Rows from block 3 of a small sound classifier, named by matrix and row number. Rows with one number within an expert belong to one neuron, the router's apart. Each number is 500 + 25 x the weight over its row's rms, rounded and kept within 0 to 999. All counts start at 0. Numbers have three digits each. After the name is the row's rms in percent of the matrix's.
After each expert's rows are labels from the 100 clips, of 14976, where the router gives the expert most weight on average: "responds to" is what is common among them; "band" is the frequency band that holds the peak. Only what is clearly more common there than usual is listed. The data: notes from a synthesiser with random patches.
# router: slot weights (model.blocks.3.mlp.router.weight, 64x256), inputs 156-207
# up: expert up (model.blocks.3.mlp.up, 32x128x256), inputs 156-207
# down: expert down (model.blocks.3.mlp.down, 32x256x128, transposed), outputs 156-207

# expert 6
router.12 102:486469516445467515526520512488479492483526543523517505478532517481469472542487496506497498501449541498504539525497502519517501510514490490526464470466514543
router.13 108:461520522493464511501520499506489511461519543526506516492528472501489501542502511512500511514452495521486515544506507501500488466515509502487475481439520519
up.0 109:479533481487537461494488489494532465508500490486514506498547523547562485483543502496519515464504506470519502503467532505480528500516514496522504524526492509
down.0 109:505450470516519495506471479514546518561507547509497482514509490471517500523486462513463476522536516487478506527509541508550563477493468509540513516485437500
up.1 089:460467514468477477517503526520542560481502471507510507474495484521474453477483532517474500511510494495466455471552498501464439487489489486528521459496507545
down.1 082:505527469508528493492510508506463520483503461494492525461518433483505468457499520501535500545531489513530509519517530531500487518511532500479511462451515491
up.2 090:489467521456501496532528499506531514518471471515542486482472500522504472498508531525503528520504485513502491491508477513475481487492498502537558434488526533
down.2 082:535534453538468494486513490487500485484503475505475491486527440500513460487507539464537469522520476520530504500519491518491502551494501517438486485498526467
up.3 082:516479486484483487522506481517556544473500492462528508465519510491467452492499524506500511505525528489488462468459511495482468505497508481535535506501505496
down.3 075:490501510489499495509542502442472532476483483494485526504487449506475491484488492502520487537488500527524468512523514541473488520499464494470475443498502505
up.4 110:482524462497513481514505522464459473513462507478473501522494510543471513471453532522473518485514513528561492484527463523486517547453489495468515521496481496
down.4 113:512490473531523496524484489495509488513520502531422535491500554497530515520534528516459518488508514508497498481565455499489528531511515500483518494481503484
responds to: detuned saws; pitch class: E
band: 500 to 1000 Hz

# expert 17
router.34 091:490521497506528483517514479484488531503544469498497526503488533481480509505508519450475488522481466488501543505535519459482479484500472483482490519500560463
router.35 096:498521494475531499534525487472513511545535456500504504499508521492474500509491535441483467488474488490500533525503503451478543480489508506503480513530548459
up.0 104:483475518535472487488494510511499526559493493489506462481471501526479509517502512507522522492555524506484488495483479503517471531497516484498480480497517508
down.0 106:498503526498499506488506455468513537485522494485498493500490513517492556481510538505496484482498496512496507477452474503502500484501496527463477553494464474
up.1 094:495506517527534519468456482524488503539505512480495432511468494515537495482509491499557514485524491526499514532445492499522486495437524515489504499479492497
down.1 087:484521490508514514479466504490552506456529549496438486535486517481512484446501518488474498495492498517500497502452474503512525500513519511457490525487484517
up.2 057:506453521478532525482488482504512499493479521488537482531480505539524526489508507504502483493502487516469488511482469520492511490451472504503572518466493487
down.2 058:475484501518540476511469459467519467468531546506503474520507440513510491464485480497493452500480510527522481508513541501533477518488475524508467500491446488
up.3 096:480463467453574498498472543508511498481514519526525492502478491567483517467554493509520503523531504460503499513481499536519497502448511512475493472474501481
down.3 097:494495480526500487480485455517500507481517528485468464483494469499530475513523527514525454491463493504470503484480509504503468533509512506536500537509482479
up.4 116:492526536511444493510506462483494516520472516543536487543476504508463517446488533478479543500523478473500492512513508493522518503516504491496532490470510515
down.4 104:491494495485551530522530506475462523462560485485455521486502532487475495475510523511493491512501510524520498511464568525510486464489510520488518521493511492
responds to: filter wobble; tremolo; bass register
band: 2000 to 4000 Hz

# expert 0
router.0 113:493482489456447468470483506492498516500544544495487473422496493540501496506501539501510470485525502496467518501465467502495494531507500459504459467509534524
router.1 102:462504502464475496493489507498516498501512555487492492459495540527488471527476528481523498492525510479477551519492443512463531472501461446504445462498557509
up.0 081:528485486512528510506492511511540486481530487533504514531527498475506525453468465504432454501482525515517441466535489514502475503490504522534547539510473487
down.0 063:544523492495466514477491525497496527475458517459489470489514497482454535494524530503487502515538515475513544502440474514503519494470519507554483565494510489
up.1 088:484529501569496546496448455502524500456519517525499513519502490486517462493513514494490504501459509503452506475489480497457483457502497463521519532524467541
down.1 086:464515514465523524509535540512523542514510505454531486463481523518481562500488524522509507528501502506465507493481495521518507491498481481517481477496521480
up.2 103:506478479482531554564486475484490538496429493532493527482497506524503480469518523505522518484469501489501435491529483530488491507489518524518511490509494496
down.2 107:513487510492507515502517511533500527513525497513466502481547489455501449430518540532477508525529470486530515497503506479538525525495518543509540498491507477
up.3 097:503477474505484530517543518476549515502506529554500479503522501519465460473500467514467429475529468518512498475523501523512482526517461513536487480532487526
down.3 099:474493482490486502507514550451526483541493513498468467478509489475487494483489454513481455499462506476473524472495487504523513524491517527514493507485463512
up.4 098:503478465484503502479485517498503447474554506465545474484500561471500552497512476489532500483484498467472518514511469528486486508478504500480519497515490493
down.4 100:534497444475526500514487526486525460502477465478500523501476502499540493534492437535503503464458483518505526497509520523500485536510487493484495505490482482
responds to: drive; echo; pitch class: D
band: 250 to 500 Hz

# expert 22
router.44 099:503500515479493499482514535480496511442552526482479515480519491484473487518553455499523491518503520465516558480480471484533523507529551479462536492520529507
router.45 090:486525513509480524479497565478492505428547495502478507497544531484476520506506484485501506490493520488498535495511483499511509506539549497462512519508518474
up.0 115:501546463543509457493520509476469506497529506540524476540452463463541507489507458494481501510518494510502501513502497494560524448502487511478493507493460506
down.0 118:520496467474521532519544540472464502455497472534480560491494524556510523555539540515516482504486508511490489463546509516484505474498487510470525531488505449
up.1 097:493562482511525470522470484537502530510505462519493489489497479479511484499464505495517466533539508550488486467504499487507459486514434530528493501510542464
down.1 088:493520458539484481471466512504465518519537447499547482452490515456497512504532521521494526467496523508474520462502527518519490497487498508496472519486500501
up.2 101:489517484530506547513475522503498436509507507518508424498540516510461484539489538474522508505520477504511471507518503555500489521527474513507477478515448485
down.2 101:501491512509502503506473499543497495533510539492525493427525538527468473460502492477489463472460466530505563489452474476492499501530538482519453516499494528
up.3 092:511546462524526487532488509501515460510484482545489485470507465490509465483488496518517489528579487526536468454513476513502487526540502531542538475526521503
down.3 090:483532461509505527487511516464524476519527509499534499435510504530450537463500496497472484451487484530486545444466508499517474535489511480461483514471444488
up.4 089:476521519439514497515518460498525522494511543462489509487475505563501483462500480536496506510503483494495507480457511490462496509487506500497540551499510525
down.4 078:496531466495516511509509527539491517508452517538505517507496492535511520513494454520526535462522509502549494502496481521478511484477505515491529471533484496
responds to: pad; triangle; pitch class: G#
band: 1000 to 2000 Hz

# expert 25
router.50 088:456516472507478513487485579492523482483477528485502486506487498537489488479504470488478508495481499514496589477545467508505464525482510491507498449487491517
router.51 081:483526484517494458475480588503495471519464520498508498504470509504507503471488483486487525476486531504469547490464497510510506498514457508500487409502535507
up.0 093:506561531535495520497491474536510520476477458497536486492481514506507497510517532496514503520441503493496502446540493461483461456526494512556508533529525493
down.0 095:484497517496464527532530520465501532514508526495484486480536500502493471522497564458501491490513512483509531502483510528538490509471550498534508588514501477
up.1 098:536555522524470517501499494485493488496513481482500520514490507488496509516498508473550481473407513462511500514504464504484500483531495471549506510543508461
down.1 089:458480486480517545528536484455503493486484537517514531487500526533488491522542509516463472492478524499467482477490523517514480498516491481516509508505494483
up.2 090:518465527484502465512516482528506493535511501484527541501536514506503482492501516495508495475490500512530493495524462484505453464501486484515522528538563475
down.2 083:529484523461518499465493557474463463500515477483506525568492498483534530538489539513435512468542488466504493511528488509537531522504462520488530480459532488
up.3 078:520471508471506507497507519494519471479516466483436533492530456471513500529492487526524497511472506470519494468516487536511492489570491494484519509502512502
down.3 075:451500479505530537522517490474513553505533515500484483517514539477495495481519525532483504500474492510466471518488584467514575457530541483530502515521429519
up.4 102:518519474471478498490515490470491484554466503492534511507505514500550496542489507486516499485488510506500486521499471502446532456462463513536503502503467489
down.4 090:442519510530512486502495500455476539512491473455524489485490494507494481488514515521500477546504546524450471492485488510487462510491461483509475467510528517
responds to: swell; narrow pulse
band: 4000 to 8000 Hz

# expert 12
router.24 097:507526549509476528471508557527515518472504540496517519492483515487498487498528502490508494481456540517470514453498487451491512535516503480487487459466483516
router.25 092:529513514516469531476513556474468472466514514500499499513506473464488495486556439474524498476454517505524547509506454525525520521497484497462492449473487504
up.0 102:479493477475581506545514513509486532499473477576525486500481554489494522512478534504489510463510454504518492510516547516489516441539482533480521476478499519
down.0 098:490497469498514453472503500501478543480502486461521508530461524542485559508515537513467525522495501520449503482497547512504472559507503511464445547466519494
up.1 097:513492478520467507492532484499496507476490499498510556519511536498528496481478524514517516483500505538492466474542476492479495494514480466497531462511493484
down.1 106:462512543478506488478496437520556480485532549517492456447498484470512472498514501512481440450495508482491527504458523500510536531466490538511511528487490536
up.2 087:466454451495477515517496489528534529479540503533492488481520536506477494497494475533534470536464499522476508504508500494471475475406524481494490502473482480
down.2 082:505456454447521513475495489533515502506487527516485480498531500488537482518497496509471437474560473472479500517511521485540552463498467507555517487485472511
up.3 096:532511464524473497503472468524502468515500480479499455527512481507493491482496512429504516525517485520536497504501477498514470521414539499527532492520478496
down.3 090:476534489486481472499488498485508500495518463494470480463492488509501476580496548463510508426486489460507512496538452559500503510425531497491485509522528495
up.4 101:512498534497495502484571505468554517518494456480514532490523473475527477476474513486512497497546523551515499500492509492499494487522488497511529516477502506
down.4 100:510452559521547503521472492477484486492570491499486530484503524498487533464501476559490528480473485501497537508494482493525485490548505500491475518503497508
responds to: filter opening; square
band: 2000 to 4000 Hz

# expert 31
router.62 090:499533491498474440475494487510520490475508548482439470488518509519516499521483492459496433508536485519485535500445509461519485528487502498464503487511524521
router.63 091:531496498499499454452494497502500518522521517497456476511523500509503504486496487491500474516531493489478530482458500474530471513464525492489501469538529505
up.0 106:472482532467546523486505514473474485489517499499517551542507505513502507514486499522473552437451479455471538484528507485456505470490549491495496485490467527
down.0 095:478541533491466550508491461475485531492440526469542481499508479515495496500509521481515489473504473488518495505510479517490501542488502516496523471536504468
up.1 087:503500516505542526551483483543493511542500450502559476537488504504544521473522517532542546473470449484477452506524509524470488497511524537531537493476498463
down.1 078:468495531509475536505491550471478500474495535505541475491477499465485489475496487541526473499476535485488540506513473504504472504469474497507508494545496508
up.2 096:490489512462525508578493570498483487519517499519548469472553517489469551522510513504513498504539447480527477528526498507533510519497473525511520540474508418
down.2 106:510511481514508545543571470489481518492460500520530538524450495560501529497528477508549498472458504516501495476529501554464487501504472488507488476506548489
up.3 101:516494451467481520477509514483520424471454556537535517544489487473464467476509483477476497503514483482479501484522414489499504519512480523474521466494488532
down.3 116:507486495522486490520495483489510469523518530517489506516485466523487544488517498494519504473502509475515486514519458458504511540567519493441485496484501508
up.4 096:491516505475478515520494516461466501504455514486499480549487487453504480526511495504478500504481478515548501489533450491527513485501509511533499504517528504
down.4 082:539529515491537513479520499508481520480493493500514541546510534495492493487532498527513486543522494457520473492512504507498501496502548504446517507512502478
responds to: saw; bass register; envelope: swell
band: 2000 to 4000 Hz

# expert 29
router.58 094:502496524511493521525483518528507483520491546475517498510532513512498494530479489514525463516491483464475537521506453479486516511507538465526472481502511481
router.59 101:511494541484504533511463530520518481510504562494473482505514518547488494525503491545545488520486490461486546489487460468487527531483518466508492478528507498
up.0 117:529474508483504523496461519468484503523459524518484493520491521505486504480500496483484481487507518478530429498491484517500491525516512505472522540469487512
down.0 116:480488551477553503507481484508444490507494463524471515538505538445501517524508513519465472474516493500530460499471510459513519480512537534456510503519474510
up.1 092:520491467474480489493532464509547480515476474515465466530515548503485488485472532513503468509485465515504472539500486544491471483495472522503488500472520544
down.1 084:496514486447513538513450457503535493557513454549492501517503492466495497521487516503484484536491475531525495510455561469502505481515496498489518522500498502
up.2 089:496502468499518540504529531466481541482479498474473513481497507487516491503507551513498518484518538504458491460483496511501525481534552537521502528508441497
down.2 086:510490534478512538519524490463479513485527464491511512506492494511533486540500457486527498475486499478538491506450468503507515448452552524530526446550480481
up.3 111:495485504480491530474478531502537527533486496525446482506531477495482476498500511504462460540542518544508512493483510480522441505480503465511511537529534492
down.3 102:528505514524462542527513503499475448489527506505504499490501498531504468490538454510531498514513499496536493480461478484478473490473543530519492478529497520
up.4 094:477488509491454453497517495547477490521533500475507523495497516498491504475472529489498465502486497521456514515512495482474424475491532500457468533524542505
down.4 096:483510527484484505455491458506490440548513525540489474519493492482485489457477484467497467462466451526500513514495526517494489471515475528494497511521458532
responds to: inharmonic FM; ring modulation; pitch class: G
band: 250 to 500 Hz; 500 to 1000 Hz

# expert 7
router.14 072:482547515528512494519504562499474503488492522547545518515492517479488521500537521486500539516477501479516494505530483494492485470505554486487482468469504505
router.15 073:494510481490517506502520579486488509495493507516529483527456505524489496509469498476448504487471525529471530478524493506512467488462552455483484449476507528
up.0 088:503498459481512495478529453505499502463499505497482540456506518511527490497482507537493506497506510492522482469457550517492509496485496524481534504492523483
down.0 095:547477522491504514479488492519523499497510476534476472467525508497512516481493519466512483514556490459522512502468492521529531508448503503487513510486488508
up.1 093:498475494484528517557503472505496488541479507511493498488493507522490476480498566499487511475511429451455474524498519557497491483486491520549489547481514501
down.1 089:487537529528488494486491466485488482519530513494555494477510509470486460482512488488498450515469537526495520508438422477500486523526496514489449504505499516
up.2 089:476505475517476461518516509488504496459534523509511519491482542524501510475499479505464506495481506516503504471486527460498528488533519509473483478466479495
down.2 091:523462515484505508491506524512467519474486489502441493508555456497495520535517517475504490524566494466535494504493540483543515499459524491482517500512488478
up.3 135:486539531488510525487511473510498529494477542527502484465494500548500494495518502536517473556504501484499502503451470531473484561470474487505470481518467503
down.3 133:453543498478519515500497441465524482453497503518468469491498492460503456452505497477474462497498508526486468517470518476488500499500515456498553482502502585
up.4 117:504543518530472531513536497517499492499501497483494525499518504515519526529479553455496513471480484492481504494476507446476546462498501539484498487546556504
down.4 114:510482527487522522536513559447494484490526510479506532494515481527502513496544546499475505508506499497507525472449481511529480481461560512544520521481491480
responds to: filter closing; noise; envelope: swell
band: 2000 to 4000 Hz

# expert 11
router.22 095:474513504473491472534510542471516509491497541476487544494505491504463501488518475492481423551520494451487512490491436489493508525487519461514490494496518475
router.23 108:437485490456441434504508519478517526514492526444511527499456452518484487485509458490467469534501510454484499489482486505476492513486507482507519475489512486
up.0 116:517523516528497482513475505560442503515503491489489491465520483450523470521467504516528517524513515535527541511503510441563471482494523507494471492479520477
down.0 120:518484459483517488456536539567457477488460498506454520500499468517519490473549541497527479534506511482473492487474495475479485495533499497511512513488528497
up.1 104:507513523544502494476473513522499512501539486514525460501516508503516492490495499500474483534505513532490495462482481473544476521505487481554485491529493513
down.1 111:505477564511481466473508534515466482472533449496510525513473474524489506505500530534515470479488508524518486464525524525478465511482509508446482463445516459
up.2 111:484480508472477516497574480526565496475473488499496511519491518500467498492469501475504492532533501513485436499511483525442492495499490515537492486489493532
down.2 116:480534495493488506508472501504526460504505516494506500537484471522493468481473427503549500507477489502553499521440499577480498508490502506502488485519500487
up.3 106:509466450493522471541538530494491499494483450506480532499500485459509499454509517525529494507495491487564486488558500513520516470562509552536524517516518447
down.3 112:513513458516515492474495544557490500490510485522446545525471479519504528502534457519540467524461517504505492485490486521527490504528466486481516525546559471
up.4 113:492542547513517512491436515488463506480491465497456464525549509533554486514566482498519517495536472498561471539479504520506492513521520564478471498527507490
down.4 109:483534479487539517497513507504502480475513490510416530515510484470513499507503530577463479504495492504494525464539511483494485465511562542464509479496527527
responds to: pitch class: A; drive; hard sync
band: 500 to 1000 Hz

# expert 18
router.36 092:505498502485503527486528554464521479492510529530518514457532503470495501484515468476558480486474487456482495505516432498511529489511506484513535525498521469
router.37 103:487523482493517536446509543443478488502495548566507501508513519474487475486524485489506477478480487455494501519484431524506530509532474494496501516496501526
up.0 102:469487512501477492501512556474539478508491506491489465507507532484469556499464503494461514506468468497481490515501470500471472536476497480480487490519481455
down.0 098:485516479555545466466470480520480505482532469468472508468471509485520546509504501551520509479482481520474507462525510523507496537530494514517490501495524524
up.1 093:467472543476477470530489510538495536518452470512460505503510511518514479500488521515526531520549491511534506517500514495484479499540513503512495470459563473
down.1 097:491484526502501516488520529484491544500513468504459521530545481477482488472530519518527448511537557463489473490531476503524496512507516458445479513497484506
up.2 100:492460534509472538525494519496495482509473514549514441471527544511507495509491520501440518499471451504499457514476509480509485523467464529475476487451448508
down.2 101:490487507486524451467468503489459503516559467434478490511487502488496546526499506535497499470490495491442508536511503495540519540532521522501455520476490506
up.3 096:527488501492466521491517524509515540536483487507534486508500507529502498471487524506462471497495510528517516457507507484477486516472464481542527565523486482
down.3 091:484489502539523525514495520475493559499547466506476550512479513514468523529536481480515491492481558518526481497531519441480528456501512492429486456497528485
up.4 087:482456509477499473532495488512498500554500512514518502470500475486509509446492525513521533523529458522523469498517503494486491512486482484480526460452511477
down.4 080:495489512500498504499505533520488507532521507454450477475521487431504520448494535490501488492521503462493530508522511480554562522467528478463523504475527468
responds to: echo; drive; pitch class: F#
band: 1000 to 2000 Hz

# expert 30
router.60 090:507507485484526435475538518514489542512504497515451476482480494493520448461461442486472498528542515534488565509477508487521487521507472471485491455511506505
router.61 092:512513491522502469482524497542487530504496488536434513493471486506532404471496434482456489560511538516495541513474507477487480523476484481487528471508519543
up.0 106:492453554500519498547478474522499486542474499467498455536454473514521523556481507483496522496447484488482487515505501526529481477459536486536471514437505488
down.0 108:548524498460502498527530499515485521486503498495467520488503514484506489508521521462488470515527487510536521522459490490523527491464536540481521509438519477
up.1 112:522489471537440494499496486502548479531476494541531475500491538494486479482494512515502475508469520492501477517504499499500526525481464518518497516525492505
down.1 126:512481553496496529489474464527472519507490496443444500505540495510507511538529460471527500584501473493494477521508484542459491488533506530563512504522509502
up.2 099:488519469490509554559499479463501487503484518512538459538499560519465545517536537452474529481455447479445497490546488479486516468515480503507485507496454489
down.2 091:516532452491496460504531475507512520500515533518512476481480510482481562481514546476501515508519496506494492523427526487519524543506509501505479496450486498
up.3 093:529505528471489490494481476523520460499488508476506501523473484490501501495492532489515518494501461500496517525505510504483461484549566509498516506485514509
down.3 094:537505520518506491476455488540536493478479512489476520490507547528496526498493483478476517498516461486521508506478516492505539469496537528506509514486452517
up.4 109:496483509514533484504470476523520483518548472437462452477504486513549539491481493502497493506501483478479506486503501519508500494491497458529504471491482465
down.4 109:567499494501518491528484475546473489506503476505469518495526502525527516469502507499510457477506464494529522486472480462499523486502527532516513483473512482
responds to: narrow pulse; saw
band: 2000 to 4000 Hz

# expert 13
router.26 113:484483479496518479521498517498502505484575463492502539463525475480462517511487481473480470534489543505507528499534483517520513480518502498492484520482513463
router.27 107:459491496502465501543505520491510475459557538489519544475526495503497485528474503463503472531482501479505532462512417492517501470505501472482490532477532471
up.0 100:501520533506518490500458504502488482490482495523530448477473520505521505519519510503466473481470494457454482520472532520516472511434495480503505534467519487
down.0 096:488547493533546509483489500531551469525511483499467503518494479496545484506461466520470486519486495477469492477504502522500541525508504474503506469502462516
up.1 082:504515528507484520527499532527498477501519496477501516508545501531473506510493470474482472527544485526527510496486444483494494483535471504484507516504464506
down.1 082:493483446471513522500563488491548509481462491478515529548498486508481459541480498468506487470502520478512524490507463501477502483457509480473502498558536491
up.2 082:493521499519506516536495553525507519518504489479472494472531498542466517519490477485480462537539466536502499494469471463468484502543454500499505537510483512
down.2 080:484508512522503525466530497525517525477499461502532496520490473532489454517492472497494455509500473477473516456500453521508469492443517451508498494546525521
up.3 088:502494558503466496484513472518500508519476495474509507503480459494520526526520506518523535523504498464479493502492455527470501509459506482520544470467513482
down.3 090:499500446512534476490471441523516513517530513539475462480518483458502515502504518472445462497510486484498466500515522436517493519519498482474521451455497567
up.4 097:519484486477523550492460517512551500492484527518547467466531536495534528517504493478494472498513499503498508466502508468480511506537517507489514497504431522
down.4 088:534493506534497474512539494522480519506490463495505507510491528556489507486475440492529505507494459531563534488491494519506476504479503498512500485471495534
responds to: drive; ring modulation
band: 500 to 1000 Hz

# expert 16
router.32 100:516525524512489522523465501504492482512483525457537486442505527460522512555471513480521461502475526470464514490462431481527511513503530477514472534509478467
router.33 107:518518531478502530527451491505467529488523493470525495447500537497523481527506556491517466517488525458477517478468484475519542505513560476514485495505498491
up.0 122:494540480469431484495549491477519468519477491474511521518452491435518505464474515476495490499485515496531471558485467541515536519551491491514465485524474494
down.0 124:531472502524521510519502561506493454519546447540512543519519548485549546501475485498484516441475478496534504470494487535506508475502485530509492551530482480
up.1 102:482466536516489535526484528522491488516532475540454502493526518529434514507516498529511514504488496518507487462519505491503457488483500520481497491497507489
down.1 098:517470498479514485492531525549476551494531523499508517530494510563492494504480548499505485469514505526513472516502490469508493529512488476469482489466510509
up.2 103:518474512562516451541469491510459529476522496544490499523483509516466510486485485546511538495525471522530497472554506440509472507467477515466467535490489531
down.2 101:497523492474530489486497491488520490525468464521462502486512461513522498547516541467500501507537505450498483535483470501453548484484488469508531496509520511
up.3 093:474479497519541523496444479516483496494550438540457512496519512478509526511518494485495531501452508512482517457511495477475487460566533498500524487491501510
down.3 094:494473499475492497479544511514522564489486506497525483527513480485501481480472498522518526541509483534539482527517514502498456505513494492489501470507510492
up.4 113:510546465572511487471492482460496513483541446507466497576491490512511462487501497461490493478495531498536491508538501519492488491541561510516499492505495497
down.4 124:464549528522504493518493545492478467519487461526463486561496484478519458508513517471478506491496518513513496542530482494464530490509537525491514468495496492
responds to: pitch class: C; saw
band: 500 to 1000 Hz

# expert 26
router.52 103:504448514492457486477506513530535499496519523528486491468515513527466507508472504540506488498479514536470550484477469474518452502457494478476508466520570528
router.53 100:493486494441470491485536517495539525491560520495503524487517470533440526500494462506513464518478478508501513462493462481522511494462483451461514462513548526
up.0 107:545530499483528541484453510462548427512518504494535485495483495449480530455507504517495539490512464484496471447499498472496506495513491538491519517530501507
down.0 110:522464525467483499509508472449532451548565504492519540502498473468489536508481471481493514494515462490526469507485445476508538504547459500490498482500497521
up.1 106:508502501569501512480448463522534499482512503545496459480513499512481463489549487525515464493499518508526486459490514511497478548510488494516504497541483512
down.1 116:499539528497488485459511594477501505498471469479480526535471463526516445540521453468504539481485521503474526519491463457500481455542523454511506454487564530
up.2 100:505502469456489515522506492480509490504518472512490492495539467523507488490517470498494474488531465512515505536481489547521521486509462551543523475487488479
down.2 108:455492496498468521540483493425551494537494480500557516500498476495496509525478486494458496509455472533466499467514482525470482524512453460534463479492469532
up.3 104:456455519505473498511508538498501464479530477499481507480510545517471496495532502508494522485510522446503450493536498541455509472479520525510507516492505454
down.3 101:565500495486491540524523486510521490502492471527563515526535537497513478530503508445543469484562468486535443505537453533495478474506475518473511481557508470
up.4 097:558483468477486476528526538492510510495522437480488536465519463495495483509514503485503533511533475494523473495505526485517491486520549508497545477474545482
down.4 102:519480492539499519551485464496504499466494466534498496530507519526527529505522485483523501493464471520549460481497533509472491485497498494541473457516503515
responds to: saw
band: 2000 to 4000 Hz

# expert 1
router.2 103:498486501475487482502514524476531484479521513481515524466511484520500463472518508534510452506509491482478533493485423476533491491505520469512522502468542529
router.3 108:495493514482496474502523509492488471473508500489495544504535497504500484459536494513538486491490502487494525518472491497545491487554541507494522494496546500
up.0 105:520523540548501535471505458516525476552488511530524481535494508471519527497476488466489505504512523517510493521490470492533478548491471472502479477502495494
down.0 110:502447503480509509455499489498526482505526522459477526504510534463498474502494465509454518498535490481485509501481491509477573496525482489485537510509490511
up.1 089:501537496548513523484501541515496515473503501588520483524465532530504509489496500522515499512531522511500493466520460498465471488494513473475521503526486508
down.1 079:459469457491520506506505490487531529477449473525468536520502515519512452514479482526492497522457508510525471530524458487463525485517508510527531450492552508
up.2 116:515494487540472497554507533487483488560516487492510449496498502503512507521475506417491496537521475491508475546475494470522521490479497503525493491535488488
down.2 118:513465488540497512475536518465476489515510530485557529484478511561492508520510490491510573487496489532526497518480487470507491490505500511528482542511479457
up.3 114:474508521517503472498497494550503516489467475543502456449497486479568505544496498492491469510470471571471502516492498508524464512517494451482482503492525516
down.3 104:465444517494546522478535511486502514499475516481476518453502541481503429549488454541485514540505539529464507521501475467474535473499529493520522462502525555
up.4 098:523517496530451442521518507546473477496518484505529479524498505510509493544455518454491514497472468515514529533500456444521494501481499507488507501494496514
down.4 105:485478493525531489500537513488467487493538511468522550477509539507500487518518518516460563521520482505496506520475487451528520472524532529462497505492497531
responds to: echo; inharmonic FM; pitch class: B
band: 500 to 1000 Hz